From a checkpoint of a small contrastive audio-text model: text encoder norm layernorm.
Rows from block 2 of the text encoder of a small contrastive audio-text model, named by matrix and row number. Rows with one number within an expert belong to one neuron, the router's apart. Each number is 128 + 32 x the weight over its row's rms, rounded and kept within 0 to 255. All counts start at 0.
After each expert's rows are labels from the 100 texts, of 14848, where the router gives the expert most weight on average: "tokens" is the input token at the peak. Only what is clearly more common there than usual is listed. The data: two synthetic voices taking turns or overlapping, over music, noise or silence. In brackets: how many of the 100, against the usual share in percent.
# router: router (text_encoder.blocks.2.mlp.router.weight, 8x192), inputs 96-191
# gate: expert gate (text_encoder.blocks.2.mlp.gate, 8x48x192), inputs 96-191
# up: expert up (text_encoder.blocks.2.mlp.up, 8x48x192), inputs 96-191
# down: expert down (text_encoder.blocks.2.mlp.down, 8x192x48, transposed), outputs 96-191

# expert 3
router.3 [109  54 153 102 195 140 119  70 125 195  61 162 137 121 153 167 169  89 145 181 113 143 152 136 125 105 131 155  90 125  94 147  57 158  91 128  39 109 123 136 140 147 186 103 188 104 119  71 139 162 143 149 141 113  77 110 142 130 123 107 139 137 135  84 125 171  45 132 171 117 138 173  75 132 118 128 139 132  79 142 160 155 130 120 106 104 132  88 144 153 117 105 169 138 148 185]
gate.11 [ 79 130 142 145  94 147 122  68 124 104 101 120 117  96 182 160 155 151 139 122  99 148 201  87 125 219 106 109 117 134 109 123 110 126 175  92 124 102 131 112 130 140 129 119  71 113 116 171  97 156 103 139 170 163 106 110 132  86 148 137 131 134  83  74 106 162 169 151 136 101 181 122 157 112  85 149 110 176  67 208 171 123 143  83  88 130 124 128 156 131 131 133 134 120 205  78]
up.11 [ 73 136 118 169  54 127 178  94 124  92 101 152 136 129 139 115 137 127  92  81  85 101 163  97 171 144  73 117  90 134 144 147 125 126 162 123 150 124 113  80  85 165 133 134 120 100 148 179 149 186  71 130 167 179  87 124 112  64 110 213 136 120 103  96  94 162 172 158 169 126 162 154 197 156  88 173 102 128  77 161 118 183 147  89  91 104 124 163 188 134 151 124 124 151 177 103]
down.11 [ 99 136 158  97  60 120 202 124 151 132  80  94 100  82 143 114 124 115  76  84 133  95 135  98  90 122 132 137 100 134 160 141 136 148 170 135  89 137  81 140 121  90  98  71 152 128 127 152 119 113  75 128 128  91 133 134 111 155  86 209 100 184  97 162 132 149 172 112  64 165  96 144 131 169 138 105 142 120 165 160 124 159 132 144 142 140  97 150 184 139  75 104 209 102 101 117]
gate.12 [194 129 125 113 141 146 169  81  84 140 137  92 127 123 219 139 107 137 169 141  94 147 172 129 121 157 120 187 127  30 122  74 121  53 159 158  89 115 119  97 165 125 120 144 108 133 144 141 131 152 111 126 146 122 131 122 111 119 146 159  98 163 157  97 105 133 116 118 176  94 146 154 156 105  99 223  57 129  77 177 143 147 165 116 131  68 107 132 121 162 166 118  96 154  77 135]
up.12 [107 125 180 187 155 111 101 166 153 107 124 188  80 133 145 147  80 107 162 151  84  66 125  72  69 125 105 128  95 179 189 162 130 129  70 123 130 150 112  74 130 104  94 116  98  75 129 106 106  98 133  77 116 150 163 122 190  71 132 124  96 112  99 106 168  64 116 162 106 119 161 150  72 100 134  85 193  75 189  95 109  82 158 152 122 182 114 148 101 132 112 134 146 109 158 121]
down.12 [ 77  98 158 126 103 101 146  80  96 101 149 108 134  94 157 102 129  76 168 109 151  98 134  99  58 140 139 115 171 137 114 157 120 128  91 146  87 142 186 147 123 119  95 172 127 133 147 158 105 156 180  85 133 215 139 150 185  86 183  70 108 167 105 124 115 183 145 121 101 129  97 126 108 100 142 188 127  91 172 140 102 180 152 110  99 119 110 153 143 118 156 159 111 132 101  45]
gate.13 [ 69 143 131 119 140 120 141  66 149 117 108 178 109  98 124 197 151 139 115 157  97 131 133 153 110 149 102 179 136 105 174 114 108 120  79 143 108 104 218 109 123 192 141 102  92 101 164 133 140 112 124 144  80  64  85 184 148 114 109 180  84 123  95 107 152 131  73 156 198  95 139 134 116 155 114 104  46 134 105 130 152 124 161  78 136 105 112  99 126 162  88  88 130 121 149 146]
up.13 [117  95 144  98 156 126 186  52 168 148  81 127 117  98 108 207 134 168 123 171  98 145 111 127  70  88 128 152 120  93 167  87 146 101 117 178 120 124 217 105 111 178 146 131 139  74  90  87 121  99 103 135  70  89  78 177 115 113 160 146 119 133 120 100 197 130  92 135 144  71 169 157 108 186 180 157  62 140 107 156 147 140 117  98 160 103 125 124 149 120 104  95 164 163  62 135]
down.13 [183 117 133  55 121  64 140  92  92  91 166 129 104 159 104 110  75 100 101 136 123 122 102 158 195 139 122 125  68 137 136 155 113 130 128 150 134 144 141 179 106 105 123 138 189  94 111 132 119 154  98 190  87 158 169  97 131 194  82  96 164  92  50 126  91 136 136 180  82  96 149  59 116 101 154 110  60  92 104 168  96 170 147  74 124 132 116 131 108 108 158 140 127 106 179 132]
tokens: "slept" (17 vs 0.3); "friend" (14 vs 0.3); "train" (13 vs 0.3); "slowly" (8 vs 0.3)

# expert 5
router.5 [120 165 169 122  92 134 118 110 137  76 113 112 111 122 147 124  99 129 108  67 152  99 162 173 115 179 141 151 174 201  72 114  84 144 135  51 170  69 142 149 121 112 115 163 120 195 139 133 183 123  76 106 129 121 157 154 126 127 128 109 127 111 103 125 113 145  97  53  74 154 179 124  92 109 132  97 129 127  64 112  55 124 127 126 158 168 176 124  83 103 138 135 101 142 122 118]
gate.11 [169 133 115 108  57  98 113 165  60 177 166 156  94 117 139 137 110 173 114 158 135 160 107 138 132 167  94 133 122 114 144  83 129 161  97 108 131 133 142 175 159 108 118  67  79  98 159 165 159  90 179 171 174  59 116 126 158 107  95 115 147 144  98 150  89 143  80 101 200 117 117 175 141 132  92 105 125 158 148 121 121 110 206 106 147 126 120 174 132 153  96 110 142 126 137 209]
up.11 [131 109 163 133 184  99 131 129 120  87  97  80  94 162  94  77  79  60 129 119 139 120  90 161 162 123 140 154  73 129 138 171 146  88 143 171 139 165 119 128 137 162 153 119 128 183 132 101 158 192 107 155 119 146 124  93  54 129 155 130 145 130 134 149 124 116 105 185  85 103  56 169  88 132 128 149 181 146 108 122  93 114 107 197  85 154 145  96 109 121 132  85  98 163  55 155]
down.11 [123 164 100 136  91 105 170 131 168 101 137 176 127 170  33 153 100  97 131 123 174 145 105 135 211  95  97 153 135 136  95 154 126 141 130 110 190 147 159 117 105 152 135 195 133 143 127 120  98 147 164 136 115 136 163 158  73 147 104 125 165 168 173 136 113  82 144  97  77 136 146 103 130  84  82 140 113 105 153 192  56  82 155 119 120 174  90  90 134 154 143 181  96 180 129 108]
gate.12 [210 183 116 148 100  96 116 143 147 182 152 113  81 117  94 177 123 178 103 140 164 133 117 123 132 162 114 109 123  96 130 176 145 140  87 181 146 140 141 160 156 164 167 125 152 155 118  74 126 131 170  87 103 124 122 125  97 148 219  71 130 127  73 105 169 110  81  75  95 102 106 138  80  94 110  94 104 107 146 181 121  56 131 140 171 135  94  79 103 123  78 102 138 154 117 116]
up.12 [202 167  64 153 102 122  56 160 164 125 144 167 158 133 100 110 153  98 155 173 121 119 105 105 135 159 198 102 160  96  82 168 123  75 125 175 166 161 119 178  83  81 162  99 148 161 163  90 170 145 160 123 132 146 118  89 150 148 143 122 125 137 151 124 184 134 148 145  81 212 126 113 107 123 124 115 140 143 114 136 116 117  54 119 147 173 142 126 107 181 127 125 138  62  61 109]
down.12 [159 115 117 132 154 136 136 140 117  47 158 159 143  82 148 101 118 101 194  95 107 192  87 115 143 143 129 110 160 142 113  79 124 172 133 108 166 126  93 106  87 100 157  66 161 153 103 117 132 183 144  68  84 140 126 130 144 102 121 139 172 150 112 127 188  66  51 173 110  93  82 137 113 119  94 117 207 114 134 129 139  85 118 146 197 169 139 168 141  71 110  83  57 111 133 146]
gate.13 [ 90  69  91  85 120 159  89 106  89  74 147 128 153 146 166  85  67  39 149 142 113 139 162 124 146 131 163 111 123 139 149 171 143 137  89 138 144 120  53  95 155 111  99  95 142 163 135 117 126 124 109 156 136 157 111  99  88 115 121 129 147 103 125 144 115 128 133 116 115 214  81 134 143 167 159 105 158 135 115  64  62 132  91 139 189 176 139 167 174  72 134 116  74 112 127 122]
up.13 [ 77 143 105 141 118 164 163 112 168 125 111 102 127 123  79 116  74 149  99  80 131 162 139  86 179 192 131 166  72 106 187 172 156 145 143 119 171 106 134 121 144 140  77  99 122 140 147 140 195 146 142  75 124 152 109 161 103  99 142 121 129 100 145 131  98  81 138 102 116 169 107 115 176 147 114  92 128 134  89 146 115 139  87 165 188 147 145 197 151 130 117 122 107  94  80 110]
down.13 [212 145  86 161 162 137 108 108 185  99 149 153 156 124  93  96 120  79 151 140 140  96 131 147  86 149 144 157 100 136 111 140  41 156 148 126 163 126 124 123 137  89 152 176 177 133 104 106  73 164 174 156 136 134 192  94 124 102 136 122 163 141 126  80 131 143 123  81  94 157 145 198 159 189 152  81  92 119  84  99 120 144 109  88 133  59 143 163 137  92  97 130 133 185  94 106]
tokens: "search" (18 vs 0.3)

# expert 4
router.4 [ 82 148 149 120  98 137 120 152  99 139  99 105 139 103 132  99 125 184 118 128  73 176 143 142 140  68 144  73  80 123 127 127 187 116 140 138 142 127 142 174 190 119 116 181 123  73 113 158 117 110 140 132 132  53 102  97 185 149 141 122 146 163 118 172 116 143 105 158 152 127 149  70 153 136  92 116 125 126 159  88 135 106 152 168 135 172 175 149 116  69 147 151  95 154  80 150]
gate.0 [161 120 122 190 196 164 138 206 173 143 101 123 110 154  87 157 116 103 159  89 160 123  95 152 102 152 120 107 151  98 103 106 111  93 162 129 152 114 167 148  34 134 130 102 116 149 134 150 207 187  77 159 118 150 103  94 156 157 128  80 132  92 139  72 134 120 161  90 109 141  52 106 101  94  88 125 148 140  99 128 123 144 110  91 109 112 125 111 180  96  74 116 125 134 133 133]
up.0 [111 104 194 115 114 121 131 125 114  57  93 161 116 105 177 139 134 118 143 167  37  91 202 135 109 117 164 158 148 166 123  95 160 118 110 126  64 126 107  72 151 117 122  79 178 132  87 123 136 158  98 100 168 148 140 120 105  50 168 126 117 155 130 115 125 195 110 137 118 142 106 191 133 103 155 174 125  88 138 168 111 149 107 153  82 121 134  70 171 122 128 162 110 100 127  85]
down.0 [ 87 212 107  96 106 157 143 148 105 124 190 143 113  69 184  94 168 150 115 129  67 159 115 107 130 114 122  87 112  98 153  98 164  92 157 125  94  78 167 143 115 139 154  97  91 137  76 152 166 122 115 155 104 164 116 103 171  85 146 123 147  86 121 136 125 111 126 147 133 102  89 131 155  95 161  70 128 176 135 175 146 104 137 114 174 139 118 116 136 120 179 121 123  92 139 123]
gate.1 [ 91  86 129  72 155 155 110 114  97 135 147 113  91 121 100  87  99 123 105 125  94 128 135 186 119 168 100 166 136  85 172 102 123 121 134 168 169  87 104 127 115 173 111  86 142 115  94  99  85 108 155 124 125 134 103  87  92 131  93 142 134 150 110  99 100 119 143 109 134 147 124 105 108 134 103  87 136 116  66  81 150 121 155 168 130  65 117 127  91 142 130 139 123 184 134 125]
up.1 [115 134 150 191 146 138 204 164 167  88 114 128 157 112 178 169 139 126 109 148 131  96 111  82 111  65 161 114 120 169 129 129 153  84 110 125  45 147 130 100 140 107 156 118 167 179  59  91  86 221  81 117 164 108 119 143  98 104 180 163  90 151 109 135 177 157 128 118  80 107 151 155 151 107 162 159 123 102 134 162 144 137  79 155 119 121 169  69 190 112 129 144  90 124 112  88]
down.1 [144 169 154 148 207 142 143 111 173 129 126 160 137 127 127 158 127 138 169 139 202 133  96 126 136  96 172 148 134 158  94 159  92 119 177  95 110 134 101 168  84 120 131 138 145 123 116 139 124 132  83 128 194 184 103 119 143 123 129 158 112 185 140 122 123 159 137  98 139 148 165 152 118 154  96 145 104  36  98 164  79 124 125  97 115  54 123 175 159 114 130 161 112 106 109 163]
gate.2 [163 113 106 134  50 146 120 114 143  94 125 139 147 142  98 183 162 103 108  28 119 123  78 149  66 130 182 122 152 130  73 121 105 101 153 138  70  74 153 142  96 129 167 131 135 154  99 111 138 133 132 123 137 162 120  74 158 115 138 105 192 155 176 144 131 121 137 101 162  92  56 126 177 133  83  89 112 121 136 127 130 107  96  59 147 142  78 106 116 127  64 138 127 181  95 148]
up.2 [171 107 131 159  97 135 128 124 101 119 178 133 136 125 105 186 104 173 136  50 172 134 104 169  57 127 167 133 126  93 120  98  96 117 163 115 155 108 123 138 122 186 156  97 104 118 107 127 168  71 153 138 125 153 100 111 174  98 131 147 145 166 139 134  90 153 141 147 177  87  84 123 151 164 101  75 121  78 120 120 122  95 152 115 140 131 108 123 126 101  62 155 138 180 109 202]
down.2 [212 150 101 133 104 101 123 115 142 155  79 144 139 156 132 100 159 124 120  85 157  92  92 113 108  57 137 151 168 134  97 161 136 169 141 156 149 163 132 142 121  79 101 131 183 104 127  63 104  95 104 155  99  66 100 102 127 184 143 127 118  85 172 186 106 179 118  71 112 109 123 124  92 127 170 133 139 101 136  88  70 139 159  95 149  87 102 156 159 101 109 134 126 135 149 124]
tokens: "wants" (7 vs 0.3)

# expert 2
router.2 [111 186  71 102 203 102 149 159 163 180 154 162 142 148 121 102  90  82  98 139 124  98  81 110 151 117 142 165 183  86  91 112 103  41  57 118 186 148 137 132 131 118 193 147  93 191 125 138  91 115 160  89  79 149 149 165  80  87 158 117 120 160 158  99 157 102 121 107  50 145 125  89 116  95  89 133 111 170 145 126  73 161 128 135 110 162 109 109 173 140 143 137 151 189  98 119]
gate.11 [106 144  95 152  66 108 157 135 114  53 173  97 145  88 112 112 133 145 103 128 113  95  95  89 147 181 184 140 152 111 138 160 144  81 137 169 196 130 129  46 118 144 151  56 120 189 141 119 171 153 114 133 149 165 100  82 108  85 187 134 106  67 122 141 130 133 188  96 135 150  69 126 128 133  99 158 140 129 116 188 114 148  64 138 129 127 122 106 167 139  91 162 150 157  35 114]
up.11 [145 131 156 122 104 170 119 109 116 134 134 155 151 162 148 187 181 112 143 180  69 110 151 105  93 144 168 132 139 103 119  58 108 135 104 112 168  82 174 134 100  33 167  96 128 141 100 125 111 104  99 179 127 128 140 173 144 131 144 157 118 110  46  84 144 129 103 155 159 164 123  91  77  96 147 155 139 176 150 129 153  74  93  96 149 142 118  87 143 128  78 139 143 145 114  92]
down.11 [138 133 144 157  79 138 200  73 141 105  99 157 140 167 125 180 182  69  97 175  97  91  64 133  67 103 144  90 173 122 148 114 137  84 103 142 126 117 111 152 152  88 123 165 125 146 161 114 103 118 118  91  63 132 165  89  83  55 154 144  65 158 131 169 194  53  98 103  99  95 118 127 138 156 175  65 124  97 214 125 132 137 125 134  89 161 133 101 155  98  98 118  80 151  80  94]
gate.12 [158 151 144 107 127  79 104 107 143  89 122 128 109 122 108 139 132 122 199 199 146 128 124 103 127 117 140 130 154 192 141 137 104 187  83 115 116 172 139 148 158 104 117 154 120 155 154 155 173  90 109  95 156 145 119 177 106 174 119 102 138 164 110 102 177 107  89 110  96 170 156 170 113 120 161  73 143 108 167 114 118 158  74  94 134 121 129 162 178  92 135 101  65 176  85 126]
up.12 [148 113 127 134 122  76  97  96 140 103 146 152 146 127  92 129 134 144 174 183 179 111 113 110 114  85 154 119 140 138 141 131 101 174  93 107 126 116 140 126 137 106 115 121 113 182 138 127 149 101 141 116 149 137 110 170 114 141 104  95 125 106 124  92 164 117 104  92  95 183 183 163 122 116 143 101 132 129 123 138 140 135  88 101 125 116 156 180 158 104 125 112  86 162  71 112]
down.12 [160 134  75 147 114 112 198 134 143  89  85 166 113  74 134 169 111 190  78 149 120 124  96  77 168  57 132 122 156 115 116 105 156  79 170 116 108 170 151 138  92 135 172  99  98 130  82 138 120 187 130 103 104 128  94 155 127 121 127 122  79 112 137 169 118 142 106 125  86 126 163 132 177 146 158  93 113  92  87 124 222 175 106 107 156  98  48 117 201 151 122 123 135  97 102 158]
gate.13 [155  64 126 123 127  88 131 191 158 146 130 110 101 154 110 124 138 120 135 131 161 105 119  92 151 138  95 152 134  97 157 180 157 143  83 183 164 164 122 104 169 120 106 132 145 146 151  70 105 156 144 123  92  68  80 147 165 172 120 108 141 116  84 113 111  78 130 118 129 109 146  98 132 138 165 110 167 130 167 157 132 155 146 180 185 112  85 175  42 146  89 130 187 168 180 183]
up.13 [191 126  89 132  81 102  90 164 113 138 168  89 124 160 109 125 149 152 138  94 136 135 104 112 137 214 128 106 159 167  97 166 105 155 127 140 134  99 103 161 150 140 143 180 114 140 182 153 113 137 131 121 141 181 152 114 168 176 147  84 165 147  88 128 172 133 151 147 112 136 135 129 101  90 123 155 172 104 134 127 100 127 157 111 113 173  88 143  51 142 120  91 157 123 173 137]
down.13 [158 145 126 133 107 158 145 133 153 112 153 168 116 183 156 129 189  86 103 139 130 179 199 164 153 114  45 106 149 183 140 119 117 154 189 152 177 126 176 102 131 144 148 145 148 149 100 125 183 159  86 121 145 122 165 100 116 173 137  80  86 105 116  94  94 154 155 109  96 109  73 159  97 153  94 150  87 127 122 118 107 106  78 117 119 114 157 109 123 107 157 117 163 110  83 140]
tokens: "-" (37 vs 9.8)

# expert 1
router.1 [160 148 105 174  76 160  94 110 136 168 132 161 180 113 124 174 131 156 108  97 191 147  68 126 107 113 143 181 137 118 138  41 119 102 144 184  64 144 120 152 140 132  69 135  91 114  72  31 139 103 149 115 145 131 139 114 191 105 103 165  96 138 137 108  92 124 144  91 126  87 146 125 186 179 204 123 140  96  75 112 146 193 186 144 101 124 118  97 121 143 126 111 140 128  64 103]
gate.0 [131 179 178 169  88 113 103 157 162 123 130 127 132 108 108 168 133 144 130 200 164 127 105 154 123 142  93 122 163 164 107 101 133 120 127  94 109 174 123 148 153  92 103 147 122  99 176 122 136 159 142 188 144 146 105 124 149 143 159 128 144  38 126  85  82 124 126 119 128 162 130 114 172  98 157 117 109  85 115  98  77 148 122 111 114 138 114 114 135 163 248 176 152  91 158 128]
up.0 [122  79 133 157 145 109 151 143  51 108 139  93 102 145 185 144 146 102  97 114  54 139  92 114 113 135 134 138  59  81 185 143 202 103 209 124 133 152 114  90 143 177 130 109 115 137  85  97  74 163  91 108 105  88  99 107 129 153 104 123 107 191 112 177 150 145 131 197 108  97 119 146 153 146 156 133  98 115 155 130 178  62 128 185 109 104 150 147 112  98  83  74 102 131  48 136]
down.0 [177  57 101 103  99 142 158 125 127 143  73  74  68 127 103 104 105 175 122 178 100 109 186 165 132 111 105 158 138  95 149 128 100  95  99 131 143 103 103 122 102 151 195 176 101 165  97 147  97 146 146 174 139 147 169 157 141  76 165 134 112 176 160 134 131  96 123 144 157 143 116 108 121 104 119 126  88 106 125 166 105 156 146 130 106  98 109 124 111 119 144 176 149 210 138 146]
gate.1 [105 194 120  95 172  91 151 107 121 154 111 150 138 137 136 113  66 182 142  87 173 132 132 196 172  99 121 127 209  95 109 157  85 151 118  75 138 115 156 141 121 165 173 113 101  66 154 145 183  89 162 104  75 114 131 181 130  84  90 144 106 192 148  82 137 110 131 127 130 119 102 143 128 114  93  99 132 115 121 117 128 102 140 108 157 164 128 117  83 129  83 106 121 155 101 138]
up.1 [136 132 120 175 163  70 131 176  88 129 169 179 147 123 177 136  81 124 140 117 121 116  80 139 138 121  69  99 122  80 174 116 134 122 101 134 117  60 106 150 134 172 107 154 107 108 123 168 190 142 176 118 140 107 122 180 216  76  87 109 124 185 101 106 104  87  72 152 157 126  74 151 125 106 150  97 124  80 174 106 139 121 181 109 112 139  85 131  59 181 114 111 121 149 156 166]
down.1 [100 167 163 125 102 145 125 126 141 134 130  97 108 123 161 170 118 156 130  77 101 150  76 152 137 174 135  99  86  78 136 182 138 153 103 118 149  86 110 208 134 140 179 120  88  82 139 112 106 106 131 128  87 110 174 138 126 163  92  93  61 176  81 117  96 133  91 111 157  90 160 139  99 141 151 128 133 133  87 165 146 136 137 104 156 154 145 174 113 164  97 108 154  32  66 154]
gate.2 [129 120 162 116 172 138 176  94  91  99  81 102 157 164 155 150  96 108 131 102 111  22  92 109 118 116 121 136  90 129 134 119 149 128 176 102 106 159 153 123 101  41  82 110 142  98  37 115 125 125  37 133 145 140 158 122 118  72 136 145  96 118 126 157 170 125 153 130 127 116 100 135 156 133 143 143 123 131 164 156 125 109  37 138 102 161 129  82 179 102 128 177 117 109 117  95]
up.2 [169  88 179 158  90 176 123  79 163 171 143 142 195 125 148 129 135 159  85 131 137 129  94 134 110  87 167 112 179 176 105 106 105 106 168 107 104 120 115 133 138  51  99 144 118 109  98 137 114  89 132 175 147 166 157  80 119 192 106 143 146 125 121 145 124 170 135  55 119 128  84 131 108 133 146  82 152  79  91 161 131 135 122 110 140 139  83  72 115 139 200 141 155  74 176  99]
down.2 [ 80 130 162  94 156  90 110 120  58 131  86 109  87  59 102 131 124 182 171  84 140 113  94 150  94 119 103 114 121 122 144 103 188 147 129 122 135 172  90 116  90  63  83 105 142 142  63  86  67 118 150 147 121 203 153 123 122 150 125 140 107 154  74 143 102 109 204 117 154 145 148 100 126 115 103 190 122 143  88 105  71 140 120 144 110 120 111  98 136 157 115 171 151 167 125 115]
tokens: "<end>" (30 vs 12.3); "shop" (11 vs 0.3)

# expert 7
router.7 [126 118 123 110 121 100 127 149 128 146  96  78  94  83 137 167 137 188 128 126 149 136  90  78 124 105 138 120 106 179 192 172 199 135 149  63 102 167 142 113 153 126  65 119 119 141 148  84 179 102 119 215 122 146 150 137 143 137 125 102 149 104  88 173  97 146  85 154 121 147 126 152 112 144 111 137  87 153 136 171 165 135 144 133 174 119 101 107 160 168 120 179 150 173 105 172]
gate.11 [100 138 171 118 149 137 132 155 161 130  69 164 100 171 128 157 106 143 155 110 188 145 177  88 100 131  65 149 112  99 137 149 106 120 102 167 116 106 120 148 108 163 162 140 151 159 140 168 132 132 180  93 115 125  71 165  99 141 174 150  98  75 150 101  98 121 127 131 147 159  86 168  92  99 192 113 107 165  75 170  69 165 136 137 112 138 176 118 104 201 130  74 147 136 175 122]
up.11 [ 46 121 163 149 126 184 122 117 137 187  93 126 136  79 121 107 130 167 100 127 180 181 142 123 150 121 112 181  55 121 156 135 164 104 164 124 117 141 110 165  55 147 166  92 142 101 135  85 156 141 155 117 170 116 135 139 113  92 100 172 131 155 151 148  99 123 169 135 136  72 128 129 133 165 116 133 105 109  73 154 127 141 118 121 151  64 194 157 183  90 160  75 118  91 117 146]
down.11 [129 141 108  90 161 115 156 154 136 146 155 113 117  96  90 154 119 103 102 121 102 135 139 133 115 124  74 137 104 117 125 104  81 104 126 137 162 241 127  82  99 103 146 147 136 127 116  76 111  79 128 112  90 163 133 181 138 134 119 159  99 133 132 104 109  56 151 119 109 107 179  51 107 171 103 132 166 168 161  82 127 113 114  76 107 141 130 161 126 162 107  81 127 119 146  76]
gate.12 [143 105 138 138 108  24 127 129 128 149 152 101 105 112 116 146 199 153 107  76 115 145  80 127  94 147 120 141 171 116 131 103 150 129 118  94  61 158 163 146 147 109  82  98 103 138 138  76 135 163 104 123 153  99 100  97 125 178 142 179 143 110  94 112 127  74 151  76  96  75 126  38 126 160  70 188 137 120 132 134 171 108 144 113 144 180  79 107 138 115  67 138  90 173  97 160]
up.12 [108  99 138 150 140  61 155  98  97 125 145  92 130 142 137 154 152 111 113 124 115 112  89 107  61 115 138 138 127 124 153  87 167 170  84  87  84 196 186 128 180 116  83 134 124 185 185 105 165 130  68 164 119 102  88 116 146 185 147 172 137 109 107  93 175 125 101 114 111 107 125  78 107 163  87 146 125 108 185 197 158 160 102 105 118 179  84  99 169 134  87 208 103 167 108  95]
down.12 [134 147 153  59 184  72 120 140 111 139 126 201 133 119 137 128  95 111 147  96 143 173 173 160 154 142  81 176  96 170 167 181 148 154 115 165  68 145  92 137 189 123  82 146  89 182 171 140 106 176 110 165 150 122 160 140 109 124  99 115 154 139 135 154 142 120 179 163  99 109 133  79  99  60 115 161 107 100 128 119 120 168 134 161  64 150 140 154 152  80 141 157 105 107 147 143]
gate.13 [146  69 144 130 102 165 162 104 117 160 137 145 155  95  91 110 134 168  71  75 112 179 158 140 115 126 167  79 171 116  85 103 119 123 184 143 108 105 138 118 129 129 146  91 150  87 151 126 109  86 152 128 134 148 158 123 156 135  86 131 166 215 128 128 180 116 144 146 126  78 184  78 173 131 139 133 120 156 115 107 155 135 111 119 206 184 128 138 108 126 121 116 151  90 109 139]
up.13 [180 145 164 108 139 146 126 132 107 119 188 163 135 137 122 110 183 163 137 148 148 116 112 166 116 118 152  86 145 128  67  89  93 181 124 194  74 127 147 169  92 140 165 148 117 102  95 133 113 120 200 139 160 118 183  80 148 142 141  84 151 146 141 106 103 104 118 142 104  74 158  95 176  97 113 197  77 166 127 155 110 151 148  90 126 142 145  91 124  91 147  99 178 154 128 104]
down.13 [134  70 125 100 164 131 119 181 129 164 143 156 163 116 155 144 134 162  43 151 121 174  77 145 158  86 139 192  99  94 126  89 135 142 105 137 115 116 138 152 134 147 162 138 150  76 109 143  87  72 122 186  71 147  61  97 119 178 124 108 175 129 125 192 174 160 130 111 129  89 107  82  92 152 112  91  99 159 107 123 117 110 128 126 118 126 125 115 111 117 142 130 145 138 156 147]
tokens: "zero" (14 vs 0.3); "music" (8 vs 0.3); "hello" (8 vs 0.3)